Weights of a small self-supervised audio encoder (BEST-RQ).
Model: arch conformer, norm layernorm, activation gelu_tanh, width 160.
Training: adam_atan2 at rate 0.0016, 4700 steps, batches of 64.
Data: trained on short pieces for a synthesised band: melody, chords, bass and drums, 11.6 epochs.
Rows from block 9, named by matrix and row number. Rows with one number belong to one neuron. Each number is 128 + 24 x the weight over its row's rms, rounded and kept within 0 to 255. All counts start at 0. Numbers have three digits each. After the name is the row's rms in percent of the matrix's.
# fc1: first MLP up (model.blocks.9.ff1.fc1.weight, 480x160), inputs 0-159
# fc2: first MLP down (model.blocks.9.ff1.fc2.weight, 160x480, transposed), outputs 0-159
fc1.378 098:113152092113146129168147129090137119104088154137122135085155144094145130151148123125145107113141130118143094124136146161134169128183100078169170102131135125142123128108116141117119143100162154098129111110120098154128138173146135098128129156131156093096136140119124167127102117118137135154162123090095126121123138190109132142128096163153106159133123100182136141151105156144136070058132114146146108155155117154131106154153152120100141122127124158116146139112183086148110129098159106
fc2.378 094:149090199128113107140144153120118085098099142084135166177119143094120114087111131118147155103153128134118092104112117104096136130140131142134113125159101141098134149147175115123103119116123178100076125114114150103160164149134145158140151132145067070089127119131105138139118166129134144113127118102136123140136117164109127097162154144115148106127176117127083134164138143166136101119093089106098122146159106136121146141116120166116153115141106148136135092144168102118157117099129150
fc1.379 095:112141140147134100148134101136120126127064131117132152168155134104112149107128096133164134093158131139126118111107170127092143152140082157121127114142109084152094116093139116124076130126133136106117112077094135138115125175117160154134101138128125095124149101110103174106166155140133107166121074103119096141150124149151171120170147133163130109128136110162121137186113123152156085121112110127105079136146130111111132147171112180086096175120146139102130164137118115149123141107134116
fc2.379 109:118092163115101088143139090112125125124162160131143137106136164107170137183096102123142117155137127148132092114090155137122155120130099143098113164090089135119129135135171165094081120138088145138110148133150136124091146143121126175179126145133166132144137146119102132120116115093101121131109127129106095140160096119176160105152141132141111118149118096116147097152099140132122115178149114099137128131161098098129096110164121166122101086119153155150055132137115117146095139094120141
fc1.380 102:091164129057138110148163107111124129124103154132132110105164116137133145132108115148167126097131104147124092134175160161141121129145114109128174102157110118122133142135114099099095153130143146118121080115134119119128133166154130114182091160121143085117093115134108119140139155098143115141159115124122092106114169158123160142143104174135132157180144102145117169124088141157152090109159126150158133128172100148149151151160101153132136115149146106102091180106148120123119101113126088
fc2.380 091:108127112114128112095128132148116146137178176089106155136117154072074073123108133140103107152144131138175146122141144137121144155143105137127051116133159131093113106147117076145132100108123100162134175155145106153128152153143117114122104107100147139104115132116126187091134129106149119139094117122178118151118128096148130095147105136136082106185141155139113147130092128145097109152132154145139132143171134141092147126157129183151101132128135127117094119141127114161159131129121129
fc1.381 083:155121146133109128110097148116103106132105155137168137145118115110148160171165149111148145076133112151168062119130137148120122136130130143148154142145118083099138130147135135093127150119153119114141157108141120142165125119171102128137137125160122129105119150131095168155116119131133112096141135153130155075132182183126119134089137116149119122131132099133068112136157181121123120128144092151125155133136085129224140153141110133144128097144118157117127123125155138150082128095175112
fc2.381 106:100109146156124163149163140101131114157136160140134117125136141065136117160116129159107101124109138118120140185105135088157104174118117148110157105123164141162113119119137082117113121152131114120169116116116141133127117150158116195071156128126161122127155094141158128120112144102126117088119085200107144127108117097078120158129161102142130121118121161114154147107154153122131147138126091103160128083148123106097118109120154085116112142108139123162126173115077113132134149127102120
fc1.382 103:104150102107129083144142125097131107109114153140113100101156108133126160153134134127163122122134094145132117114156156130158143135125103112141132102141139106097117159125074163109096164147145137100116125064144113114140133158148113088145113167122157122108131179103122147118144115106134089144130105121084074146127158150095154098146074176144113091152152087129129137159124130149163121118149121159143117123148085150169124130162064146134143150154107116132102150098166127150086110117150119
fc2.382 103:111126130117154099175121104085142118107106109116077108124127128119123180149102153138180170142158086124159149074142181111123120140142122080156131107117097136117146136110121149131123096156130136132089116095135086102114133119132112105162158169167147091087156154142138128097124111106144136137144091118122142131107128143139106109134108134146148122124116131181136128126107133148103057100146105130152112121179102148135139087126123153086135126193146125116121140146165139126102141122146163
fc1.383 102:102143111108126096154157130110135120089092149132132129104170132140151134128147133110173137102132099141120117115161159164146137124132127122159140101135126074112143140152083121101109153141114131076128101107141131127157112147173127117157103164128148100097129132119129145109161145125163115113132109127069080138113161160126183107144083153142102119143126101140116138170105126168141123101119120162143086114136064159159130148170111152106137140132135138115101180117175094166119110126147096
fc2.383 089:114076182129171117158122097123127128148169132108125134175126119092129128116149129179125124129166110132171158071138145131104120103135119140150131115124086141152123120080158125114145115124129126105124124076165121116150123096151124112095156151163129098077129145118107164130145130116113138124081101132121165149132111097128110096151139102140132073095120135185161136146144117121119109098098152115163122109149088156131126100129133130068160130141108103118144148105125111107118118130092181
fc1.384 095:129153144129167118162144111120112106098123129154081131135144117067110145109164085132143125120144120115089118091129144106117138112172101158138123109149147152157116177079115126144130145067129128127114130098124139137109102137119110096136106146106119123138146115125115183054111168131120123140135098057153149166101132131114104122140116157136099097141140159163148183115145108167174121110120126114126131135111135152151101127160155178122153127142091155126183125115141118117132142112120122
fc2.384 114:157161132093109140144115105148149130162097102145112104145101145090141167124150097145107112164089144161159129147111114078127119112138134161107147182106140141149137103118172127118083119145083091151131150140117134114117111088130117115154100159164148135145118137127127123117128129099099153151147125136132128119149090128152123133123133124127109138132144120107144087160135129146087107156119119122137183100143097102121106079133103120096106112135126182096105184201107139182125147144087121
fc1.385 091:097166143088146090129153096112131096120134150156120112122166133128135144142129103141145119115116119148124095091158129147135177128119119115157109113132127086127107164116102134103101145116116133094140117108160105066150172159148145099144119158154191118130141182127103154108121134100125117095153075085119086136106131173115123104142098156149093116158159121114145154135132117144153128090146079127142134157122099141128131170167085171144151131139118128107112130125152119175119089113120104
fc2.385 104:111121149127159108165130098095144107119140139099152116121096099136145150150106102121148161136157109151137117077139175122160121112154100103135120133114076088091130151150116150108127118181106147117125139089110099120116129170145110135161119140150148132086118144155119147137125121121143109126137110125111115137138139131106157129135091172147128130099129151171115135144087160170116098133150112124144106093159056127147117126132121118091140124163138176119122131125112115138051115106210138
fc1.386 105:099145142086137109143148097105113084128117172154145083092170120122124156150132124109161149122151099144165100126140137154152141113118111128149123095139109094147140148122133139103098177127118130093120090099137116101138150160144097114152113155147150086121132152108120142128128147076123093138150090090093108126115143162124152104153103153147107137158153096131150146163086124130164110116153106137135097150119089135154116184186093146124140124153121145101111153129142112171092081139129109
fc2.386 098:146094127148149082139087143124128125114113156083139110100109095133131154155071141108109149113131074119142079136127124125128101130164128130141135139092111101099147161160114150131116104139144114136121145129092107153111151142140107104124142131195154110102106159126114113151166105091171133158143124176092113115137128134183168122151131154108128153128110120126150114128088132140064091131140100142127116083168096121150148151134127130110132133154162158126087124137113118117109172134178157
fc1.387 097:102163104103142096156160114133109104097072164156128095107175133118140132135135138137160138094135112125122105131154162150137124096139107100123139096110126098095133138137134135107122185142122164090096106091146120148145111182140122099158125140123142118101152119106123133091161147108168117163142104130077102160118147168077149114116126150127122133135117088161133126151109167137159112100170098157156095109166102146153133161158151145096129150137128111117120158102165124131085140122149098
fc2.387 103:148088149177151121104122153100113102127134115115117145185129176102118116096126138143118111118140112086134122137106147120106148144139150127164064113107115124131121125110145113112105117122101143122146186171128128125147159162125134092139149150119074125113123102098110166145114113124147132183131156113130148156096115108122139083173106143137139104129133134156100125105101154136119081086134143149144186129181111105114104148101164160126153102120094107123124114130140081181140119154134159
fc1.388 109:119170118120122089148133103096115121088111133198103073097139153132128165164114138156171130106149107116161133116161175152141131132131105099139123112131113127129152136101128137096110182153128151110124097090169106101145121138143127078135095175139149132117135133120145141125149149090114096135172092105097112122078133153109120095162105157132126156144137104146126149139113152129142091114167117164153104139147121121138129139197096134110131126145127118135132150104156125174084104132143116
fc2.388 092:135125108140112088142142165082154100144133146074145147099082106163119107145155112124125098146099144132108130152119116138168127132152132124135070138148112100156106164172103111103126134132102088144172144116128122128121161196150116140100149108118142104123094129153119132149142119113177110117123147122083120151111134140151150096144123144170130129139137128157125107134095135130094113146173125136105136104085088108119111129105102145162152146132127179145083157167075090158146126107157122
fc1.389 100:122146138083130114144138088117108096101111154156108118114183145126109180140154127126157146117127120162144095121142140146157141119121091120144116109146102097133140145124118130097104161133114134113123112121103117126121149187121109102173104146121148089116117136095101147104138152102135114149161105086101117124105142164119156107141096194130100133142131124117153171146089127134173114114166105160165124160144087161146103178158118163134151101151143128101090172107166126150102090134146123
fc2.389 096:149147130153168099153093140107121159132100162096128103119075116125138154132077103098114158130144084097140150106127117141135111136160128062143134108102101113074158127172059133144134104178144120131121146115137108151115132158133105128140126143170164138121141142132104154116148117114159131163095136187087117111138117101147116102132123181128148137121117129143129128104084166152080110127150135108150109105146107138139151087113146107111105108149139162140131124118127142130104176103156126
fc1.390 103:126156112102132108145176095101108088116138138151111104110160112111141150144152088150165130096128125132128090094131149132133167123158112136135126118142131131109109162110080119117099147122127140098091094089124140128139130175142117094186114156137160087106132168114117142128125145118127126152143090086117113148105145189146155104127082193125096130159123106135101154121103140133161090128130134159141107178150108133169146156133136139091128106137145149100128183093141123147114105100140125
fc2.390 096:142131103116136124116122140078132187118102122105172133100081138135150167140097101137176121154146146129118153115114113132137120110158112078133149122160042123126136137111102128070178142153150186106112097126107165132111131150145109140110124139139135112082140124164107115133119127149135110123133098132150123114107133113155126166127131110138155134135127130157129162099159162152143120078097104104101111162161133124113137102104156090098150135119157137152150141122142077088144154099129141
fc1.391 091:141155109148156126141132109096127093106100155106122122149137135113195132184179077113121149063097091145106071130120134151129144116150136100139125129124138119110139145165122134087102151120135152138131114086132129117172128131170097134123107120148131094106100143127103147089112158127151146103144136134114121102169181170133125088098138157125107142148102130133138097129117125116152165087092122118148143163126120105123124172130122103123128097149160130138118109135139134173093124118169077
fc2.391 113:130131126096124135197119131121126084135128141141121115122165147109164112190133142137094141128120128174106092157123125104136124137107130126167132152157143092146164170121093108113096195119167114128146123118100115112137115136119127146109113106140146059103153117156138110129108113098102086104168105166140181158139129156144154130110145124122130115148106148107146112136103135123121112130140141122106116115122115139092079145128121115148102103100140130148087210131108119176084142127130127
fc1.392 098:071127135112117109146144117102109127110113146188112098104155109156126158142095099145150125126113111150129133096166160140159148086110103120153113091127125094129115128119083126100104161134111160111117136109131094092133149139158127071128107151138144145114144164104101136114152137118132109145134096127070101145113133159110164090148089188166089122141141109134148169151131114142128100089148092176151133137147129150121128155144127142120162132152149144133132143090169133172103114122152088
fc2.392 090:112107155137133069118142081132168161115111109116144134128125069165140179121113111119126167152169113148105131069155167135126094091127117098127127132129120112104138145152100128089131109133131100094094138080138104112145120147157117149154108151144144116146140113129122135118104115135133173122122107125151106112106129143120181147192092142145150116167160130113112152138123118175127125099116086146130116142170123184162133109114138142097132126134105133067119135169143139115159104095132134
fc1.393 090:111150103116107109161154105110139125135099125128107126094168142075120111134164116129145077141108131140117142126125172111148130113140087153160119108145151130151105173108113127094101133118102114131127150113130133133148106137136134137120145116141177138139110097121134138080122182106140096133150075104121100177080120140132145065168123153175083100186159117159170167132128098167145139142150120146155141139107132108110098125135150193129128144136152123159128143122115102152131140103112110
fc2.393 118:125124146141101123139127098188105136110128108101115202161106113097143136136187126135145082146088157131111127141088146096115090106164127196117136160140157122105129145135146137149164136121095123168141161095108132132140109136145105149121164144152121138107127085152177094123129139142115142086125130131143130124129126156164133113138156101125106108146137101134112153111175127086135139152117141086113116094105144111140132134132119144116084082156168112145108084128084160159136127105115125
fc1.394 093:100108127091120124154138123101111138144096149139168107074160100119115154140113111085163141126154094150135104116158169136172154095129121131131168108156071075133146103111100177088104127141175170087147092123116088125134112161135131135150103158141141114112116156156104155112152136130108102119120082109138102139102118160126141132131128143160123114154137129166131155163123141150120113124135122136139108145148096163153095158166089135094170137165111128106117157109157104123115109121156120
fc2.394 096:117123143112139129128102137117137107152139143097161148119130109115127127167076137113109142089136108158151100114124190136130139080113142120082106111106104127102146117167150126138094115148081163101157163104170116121149160124163110120103139147164145115113078112152112143125145138131118141126103133119132132115125181124152084112131154162101110118178119161108107124139140132122120110106136124113159130108164061148119171102122126142129143055181114168124135098162149130142088123140139144
fc1.395 095:086129127136136124123110114138106121135135135168124084126122100160099134126172104089136161076161102107168130080172103148095168115143113124134126080160113087120127135131108108129112174101143167131124123084126126124181089125111137107112126172141104118123169104133102133135158137134127103129135126122113117095109187152103087139094112143107142127119092124119099137144127110126159127125126111118117143132108142171167153146131103119139172127124115123126177132093146131177100157155191113
fc2.395 106:136113116194103126110119156111124143111113110128133070127105145123136127170122145166099090135122083089132116121146116123214110096132128131105125140149128141121136105121105122119136152160170141122132121165125152122159100116125116113161167120085130133157124095130151115161105109145138130101149127163138099143107110111107092106085118152147142124157119075089123130145099137126135140161140126102168174076123170116126167152160102093175162163103164108119143117118136119141097138122109122
fc1.396 103:081139085124136124139153101119122140119082136164143095117140145123127182125123127109177109138163126146126110111131178150120131145145120095136142087111141156110124143100132145099105169160151152116141117133120080101146132139124126114172104155113188129111147124128143120103120113108146093142132116100117099143129124138058112146140112141133141120119126081174091133128086185124136109134141143152127070119154113176149153160170081128081143141145106098125134160119117122145119118091165113
fc2.396 112:155111128129156097121131147098117102133172144119108129127123127107149111163126153152106115146129101114138071131156132118145158102144160109140078131115086096122125162122095132094118139136126104124135154132158132134121162157138141128150208100157134114120067165125092109128092115133148109095129134117059105156128120127152104084117128177138103126137131157131152157126112127126116106099142170151140157112140072105096103160089135143136191092137144146142101133141145097121130111120153133
fc1.397 104:097138120103154111172170115119105090074089146160110078086148133131131153134140115132150133127102097133127100125149169135147128076137114105120136105112127101096129169121125162087119198143123120109112128116140124144151119154136096099137121155143148116098131162104137134126154140085135106138137099097086107163083145172107137085123078152137124118148114097145119137157116128132150129099181120178156127131142111161181126151147121139111148133141139124133113175108166116154111132126137104
fc2.397 098:115121126169139121127127121086134098098094115145109119164075147070133153138117116137130133123157125091148111110118147137132130141172108119163101095160144103142109173114135124098106068105148135127113186104153111100127184147138136071132119096139127118107131119104098188137104134116149132146133135136131119156088121088129107080167119131148133083120117126183125160099113140158114094084150106132151150137154153113134122148134155157158152121127122125123159110130167125164151122116158143
fc1.398 104:129109136128167119148124103130135131119122148119153100156139124145142164152116129123146149142149110124136127134138147161130148065147129056139143118103119117127151118134129144109150149165167162124147082127154144113124122159158125129153150140143137075067099136114137102113120136120163100145116115162054085120141117150075161124126111160145121115129100117164112112171083145145122116079153089148149105129143091131131134134130144136075154140149159145127096181111127118113105103106145080
fc2.398 123:120119092125128126099109145085133071116155138126112095106137151137146121176103133131126125105114086142158100172145164114173114090111151138139120140109116099130177140132104110141107116157107144108179149134089119124098134165148119089111141111117141141121126134136120106124140102077127113153127144113095125136125147157135146121136130178115111152150087145149143112146138152123119089099133115140137173124176109089109159158116121123111148098147179098155098122087118141187112119164187160
fc1.399 112:081141129107163090142179110118116109070117172156107089117180127134144138143106124137145131119118089122131103106183146129122115108144125135145163078137138093122132142141118147123095188148129132104134101097144127120136127163136130098167134154131145113086150111130159136122135162094157120152162118111102094150109130142081130099128092153141125141142123080156129129144088152149148121108172135148160116135145104136135100162185148142103131145131141139114113161109183117153099111135133087
fc2.399 099:137095172132140076130113134104139100084093121093126134143130121125138108151083109119126138132123117117120107096120119149147174084129175091152082100114119107131141187152121132165112143120085166124146145128151108131159158154157108127153152150134099109099143098148111153113102104065143140132079153123142138143114126120107112087138118151127144131139109126145101116133121150159141130077156107117147148128163078156139147151141163156111132075154129156113137091140195129127137108125128144
fc1.400 099:088140135082173119150139093109119136097083138153134120109149141118127144131122128130177136116120123123134087092161144159127126119131107094145146095161096114152152131100094131120105148158142169109121097101130094119125122152109126106177103171124167107107123145131135155133125125116135119168158120124118134145120136148109137141138086150179108142148135111150154154158121133127120098111162143152140092157168078181140097151188104135087150123127137136128121160115146119145081094127141058
fc2.400 084:130111131086118095142127176113132097146158180106147129120109109141120094181127125079101134107166139118141098117153161105127124105141141084098127120096092140092163114147145112117100166163145147115142148140106105111164114108162110167121140141126140074139150082131165165111124135069124157159129143130119144125155166172119126107134119189088128139150152152154103130178115148146155132114126106143144154110147108156133148121119129135092116097132115152148126100138146126135083127101141097
fc1.401 087:136125114103161148133124117118104141123143093127173114098102142112156172149143147080127173124154120165185132090121181116141112093150119119093129142114126170088152120124106153091128128144155154098074123141156109128193106116113101114138058128151138126111119129144111132142117137145134173126127141125167113148134102132116120123120118152112087121138158111112102142128156154166079098091145137126166089150163113160120125150126122162118109070143098143109132138133144115114128123091126102
fc2.401 114:133163114165130128148147112136160113109111131109108117173139138093137111093132139138104134135138127135125127085134148158105118123196134145105167167122149122120143147137158155162140110164139150132137113140094093138137109099152121158152099175131094152099121132100141160093100112082129138108101126159139143147166105174133144086119097099121168166117119099131127137111073112132093125104123105104129093165150112122163180126109146149077109135118098125108106124118182147099083115121104138
fc1.402 104:090150109102147110165161105118104109133105175139121085113157133125116160132129100154149135127139108126150104106144149139130138117134112111151128095131135087121111137122120176103102182153130143108127098100144098123168125155119102101188124163124176104081127146128123152109132116087168121144145121106091091130133135149113134106140100166151111118150117106151129141141078132174140120127141130173148107141146083166147097173165112125085135130131150152111126174090163131150098108115141091
fc2.402 097:145139113176135107121111166099120102070107142077072137166147148098149123137132144137100157148129069079137112118135141131135120123197133086147113097113148137117139154109138108118129100150134123093103149158138131157133138120139119108134155150108088113082147135109090159131127105077188133118112114124100130129123120109105109090134093130142134123137137091138140146125078135140118130075137136114155160162161131137146145131111173140094145120115144091126117132127197142136143140136128149
fc1.403 100:108155088089131118143157092122128116103107159173124101114162168127133133149151090155155109116138129127133128079135128137123144141127105129191145102161124081138106117129083164119100147144136137117126109099163118134150130151130130095175106168110145129130150170123114171106136119090149102145149114111104101143126139143125147092121075126147103136131107084143102149142104149145123077121171147151155076149127131166174120167162115146128124121137126126124146181111155137161106106124126087
fc2.403 109:122109118093136125180144147084132097157103140149145108129156143131152123144128129152096134161127099136138122072125169149149124126138126069170125112117058165112126139122099101093090158122153160092112150114143104123157134139146138121166145186123129121114109160124098154115117137077147127123131136120076119149124130131121159121126089143144122118160115146179109172158111147156118072100152109148158115093147108156134107138119139156108132108116085141136134164141141092127106123105139091
fc1.404 102:123127117082134115137156087096112123101102146156124107107174138135114134135108106171175086092111113134147099132133154130147152109127124103125133108167080096125140144118130129095090133165141149097124115111153113092139151165125126107168101172137167113137148139136109150100120141122146097168147116093133083131132147145137134119141107160160093124165134108165139147166125161138145105115148117176176127145160081129134115141153108129090149092173138137121128173114179113145103100117135095
fc2.404 097:168118116149184114162115123132137103150122118114153158110150123133158133145112078131104124147150136149137152081106182142102106146126132116151106141106133153091147110142118129160117150139101142094073106113092077151130110123117087116167121157127160119140144132112173137135113098074151171097096142118109100144105119147113129087131114174135089118166112167137147186115117122166153123122125132108149112131162123125147114116123086154143167088141135102118108118147112120105069130124138150
fc1.405 099:100129155097104092136152108136122121094129181144120136101176121139137107160094140106170155122091118158129118148173147121126131108111127142108144097098133107141140153144137085108139172134094114102134119137133147096124135142104117152127106115130121130111138101137113145108131148111110135080132129097139131156104160130151160125147084119112121119190171132099141106123154098174158170121195141125119132134144145127129141155212129146140107079135143122115075142143157116172125118148101095
fc2.405 118:089150082142123142155149097096104121114117140178124158120147110097138144094134084132145128125150155138114157118058135151105150159184116116150146117127191127121125167116124105150126189084142145128192114117126157144124143128139124108123112146110099167098140131090151145143181147109094113185146134113121130107109118109143137129133132123126112169133131122131101160101114174147135102080128121125115109121155164086151121139146163106135160128095089115125139107104153124144130122137119108
fc1.406 099:112144118094135118177154072132110116103098151148146111099170155120131147144136106124155144109136130117119124114138153134133133112116103119160139093126097106125146129115126160111079174131134137122090128130130125136138097134128121138184106201138156085088129141097116146103100135089143148109176092106101129142118142159120131122123080144131080142161115103162158152142106134154145122122161122148147110121130077149146121160174133123092120118146134118102126172122156100161066099140154097
fc2.406 091:129076180140097101179119149136119112125128162108137155123095116135141128118113097114123133161143114114113154089059153151125157167177121096139103123113089121113130093153128104099115101118161113121104164141148142148156141148164098127141137135124115124101105127106103179116131125114133131147107156134079120121163107118153140100166122112117149119161149118174095133150069151163113090136115130142131149087149108124147133088112159118145184132101114166126110127152116112145095161105143117
fc1.407 078:126090136125176115119112091132141125128123155122176125154161129134115166128090117139120128155144091095155127120166169139125126097105088118122120117119133149145127106114145144117138101178115128078141093113150122147162097134140127160139088154149110106095117164117116119125148113133156159124126075164089072129159122116091127100191107161206126133126103118138154128138077142145106135123162127109150114140122092147138110082118129141107126157131125138127142140093122110140067129098117125
fc2.407 095:139102119125089105163149120154130154138148107138157140120106165137111086130160151156129134126094138113093193147107137133119133167109096147123112109144102130161105089129142104102125118123121113149082167122139145127096135153101148104143086123109107136185095141127135146116082166115117113114151164110158150157099147148169145103179082111140101119162155173151110130121131095105161132155111138153131142129124131147132113134130112139129117165059106137125130090180124144126117156116119077
fc1.408 092:070157123086148101114166086103114118117136151157118126144157150172120182147134101138139135110145141146129112082160158155127155140127115103140144108148133087132131165143107161103120172125135131098145086117119102078133174139128149092133116149122178145154159149105136114110133131108121100151157072137098098144098100142125154101110087154164108130142149116116127164157107127141146123095146124193155130126130130143119131166124130165124141140147130168136116159098135128138109100091132084
fc2.408 110:101112121105136104158146112105138130119154123118132093111105131153131152176091133128132147130124116153139102096176167098175141082121126101136128107123082109093138178147110136074129160159125147092142125068134076108159130148160119094150116134162144146126125140157097120114123124108146122118107141129104124141118161128105146118153104159140130135124118157163135185137110157142138100093135126145162109089155075139133132160149135101101134131138132146129116120106156124142067094075170138
fc1.409 102:094161091122161071158149104126125125085091152158067067089150122116142160133114131150151111138131090128140133128151146118135123135143095142117134102132123095127124158129122152138134161148138139122086096103124112139151129138103104108172105168116152137093156178127138143092145099088138114158153107097109105154111179167089127123133113143128106129142107079141119158142094150110139093131170129168142100124145137159156127113158113168106125117152133135146132150115167139159112130121154099
fc2.409 126:103117104165151142123122118100140130100103125144064129152083162090119140121116128177131132177165131076134123123111159147141127157163114081139100128121131130151111153088142136113088106151132142144101168168135142130129156138115152097151134130110127153092120112091120165129105109109166117154151130125118105172109087102121097100148127127174115105119118119187146145117062138164111088110167134107160131131167127102105091101110152157130128135125102129120138144143173108137141129127124142
fc1.410 110:108157134093132107151178107107109099102107156179135102097165133105151142150129118130174104085146096136155102123161148146132143119113106130140164102148125095119118156128116139106107159149141139092108087083152123133135137167137122095151108150126168120099136130130103163112124125115159107146155088120095098139103145166111134114135104174135083124162138085151107154146117150147163128113174126158142133154160092159145129156163093137115129122146129108118136169092157098163108090116138108
fc2.410 080:127119129102146116123158125097111097112145163085119175122121135139121158153128147071107161083147113101154115103119160154147131107143103105159131119144101110133135139102135127096140135123094123094127137121121145082127126158124123113128135185144169118107101169090097153119138111102147107135156125099098152150112120144166174093147089138135140104136135129178113118158100133172123082105115099170153167098171136132144146164125159100131162143125133150099096142135133072145109160151132105
fc1.411 101:117132146091133108132145112122141139116073125140143138142134097159176162137153110105170148102110137180118111101174164134113161124143125113116130089129138149063134160150120134090113161132164149145123090098159104115142133133148081139174129153149164093134126139146147128131128131126138133100149136108113077095138145158100124122134128130124133127153180065119077118118119149125188105120141097121143119134165126180169120141166107129147133102131130112129128122122138119106105081090147102
fc2.411 115:100100098130118114137086138130147145099144160168106114142091099124112147144142113146116138110103159118177138122162164138139091123157119137105118099098137129148117135124127141091144128114103148115152159103131120139103101140081119131150164122145119105172113102067153159093067108134136087167140145112108090157098127138111120098120150155137091116113145162167132151136113131113160112091139166138130177101128125118120099111128188160132137164148159133159161125152128106115149142098183124
fc1.412 078:152113120117135125133143105108172119087091155147137114139133105091132125132126106128107117125135107108134132150124162132117090155117095082122168123117149104125114105181103146112133126121142113148155139104124103144122145184130123131131105110090159157126180126136119149104094164143159102130115145108129127107123155136080097163133129104134137095137121130158084147129111083105145122130157136130117135119133130139169106213178096177097074097108124096155087155136149131149145100129177112
fc2.412 092:079110154136130116121176111143129132122151059111119120118108137104110099137152092108098131122158144151099168122114151134161158145086119115141177128141088129127109107110135111095108125135109158157158087174144125100105090120139122128118136124130133168168173132129169142152136145098104126113120138095150144129139131110122145160116088099090126108144115119120099137118189155183139155164137113125132129105111169101113124117099133156127130145174182079128155083118109135107103139150135129
fc1.413 107:109183112116136134170157075123115105112108156180095084133159131111135148149143124142156120117129109127140086118132157141109124132145119136124130098126125115144136161115106143105075180141124164093094142106135122120120124161119114101164096149122152136110126138110144164120140104105114094152173102083104086151111129132116126103129103171144108115144128087155128183139087147151150079126185120152150108121138116182138134166171106151098140104128117138128130157125165133158110100125145117
fc2.413 092:108119120119154092159108119102134102122184147095114160148076148126133120122110125124123180133142141085137153100077176173134129143134107107124109116098104126119111129161117107083130111120113140156137184137157127102123176163139100113131149112134106157109101152108099122137136157120156137141146144123082148143144121095167114059152105184135105122141121168150105131141123105143103125110169117126136129097165122139097108127140167148150146120087127152126107095188132121122129133115137101
fc1.414 088:093124094131120116117143149111125143138067112147158131127135093099104113160124161101136098083145124133146154133156150137124128142131112136130168057171150104111075140113132149083143139092197129119161107083128094077133128156132147117115131105097179093163157097141148123121159117137115103152116121152117127124157150171133131160097149133151111138146145126154130172123146145123162137142137127138144111122126146124159153168153124136110112164138114080138116152080132091120132125132155152
fc2.414 096:123123121140135123081144103141154158159201109097147089143155147182123120119152132129104135148136118156128109118109108096136116144124138079102078138164120133141136137116187180138099130149087128137117108137090091113135105172107126091140115129123141112098147085151216131129117111141142116155158151097129110127134118125128119126117089137149151138102097120126135114116102130110119106145168107083127118100118139124107168094149116134077146144143124144132125140126109170104107130108073136
fc1.415 125:098153115099132105153146099095120113104099155160107099121166141128143176151117124140170121105138098156150104091154162144145148121139119110125157111147113089126121149127099142097087160149133152108110093090148094110132137166141124093164111157135159111115143156118116158122136132091143113143140099101096103146116134151119145116148096176155112141141137097130137151164097151157144098107169117168142119157153089155149116158169106152097137111163145134119124161093185113151089105107141107
fc2.415 061:094128104133134098128106141116166138082119134087130156135137114126135112116155090127090167151173081138149123099108157151147098131192085093097105139138119097119156146171099110140147112162165125118155134124167117129133158153133111114157131141112153126099144097127149140105141136091173128163120128163132140108125134117135174114118102138139101093161126110166147180130107129134129130073144156119131146091146134152136130091124163184081162094139139129127084132151145111117115127123116151
fc1.416 121:095162132085133105154169085089133116092102185170111092104166150126147149149112116144172140129138108137141106108134157147129144116132120117157139086150115109116142164126092136095109162123146154097115090101140108110145141172134109087144111160130151112098126140117134149132140120102139096140153102115101103131105129155111134117134103167145093135148130097149129160156108143147153102108158122146149102150160088167154104164164122150100131118151124125129122168095161122169088091112140091
fc2.416 073:132146129148131090162134159082115086126122170091096142143142110116150115127104124116104159109134090099123092110113157122119139113153134109145125125106117141105124143156110094094101153102140128105104144080136141172133150146156128106129143142141068079095089146108110129127140167108138137133138113095085169132134136137153129088164135211119116120156132132171138134162120130163103104102127140139143144102174107153130156158119132151076148116130114162152114090163147130134111142091110124
fc1.417 096:120160170113118158119140124125130138139111110138128132154139129137125160112143090101138117106131157165091103105159156154102156119115131107129106090138122129096133130146092130076110157100129142126163101115138117080157115133151102127177128193123119141141140127119157126091141152128121137160195132123140121080135180134094142159142100102108133156141149098116091153114132111152183095140126104141139128157138132185153161155174073156121125116125135135094113130127143111124120106098109076
fc2.417 118:122085123115091134152074121105120136096111135140120123129112104170118183157156123121132175093095131090154146162147141130146092110168137120104135120143117097142136121125107120100162105149139114128152115137143153104117118134137107112154124153125135098155087098109119129126087131169176144155175160130159105140093117159135151164125134097121104129105112092155126118126138129142165120112131108149121160111083135125147150094145180104127154143152152136123115131125200118084158125164126187
fc1.418 088:137110115099130129105146098125090135105067135137142118091154177144105152150118138113115132127168129125174115103135129121136117131165101132135142099094130136095188114086136159102136123143122138124100129154145133171118130126121086113169114133164165167134133163084084130170088114116145131118127158108127097102125095131140099156113112127147131151112140080140162139142068126116096092116184136151176111154150103159126079121132178126107130110116111146132094139136117090120127145132116115
fc2.418 121:100128118118115121107113122179145124119176125151132106119109107143144083117112167138114099130116151116149146175129112165118161138145137096108177145140105121129153152150174135123159109171138112148122111123144153109131129128137165170155105116118115165103155127115130139109113156125079109163106118150118089093111108073132113160108155107136121148093164122096095089122133144123113154131178088105175118142142145125126149087158122116118135164092082166093092146089131137101097110117130157
fc1.419 102:081139099118114084181135125122108105111090156173125110103144127116128158160140124117165137147131113171148125088156140147155145131149096103154129080139122117133112141124067119112111147125156161097128129104144125122145149154143115090135120180122183121107130145118139142125134137097137106152139123115097102130086133151132132134118088167144102157137119128172149177150112130158148093096168101171141108134171109173139092137169139116103137118155124128123138133091168102153103104136167120
fc2.419 075:139093145151098139107167192153113134118120139131134157178116130142097128085190137125089141107162147114098093101125164103086127123124096143123117105119162163099136167140159126149115149167135142107102157119154135126168150098140126141115120137144090086124123083142125120109112147141135095116111124119104107121139144142124126093188131186140131077150181121169108121135102115124127122129117155140110123136105119153159144076114111163112156120127083135141108106126143144120124157082136116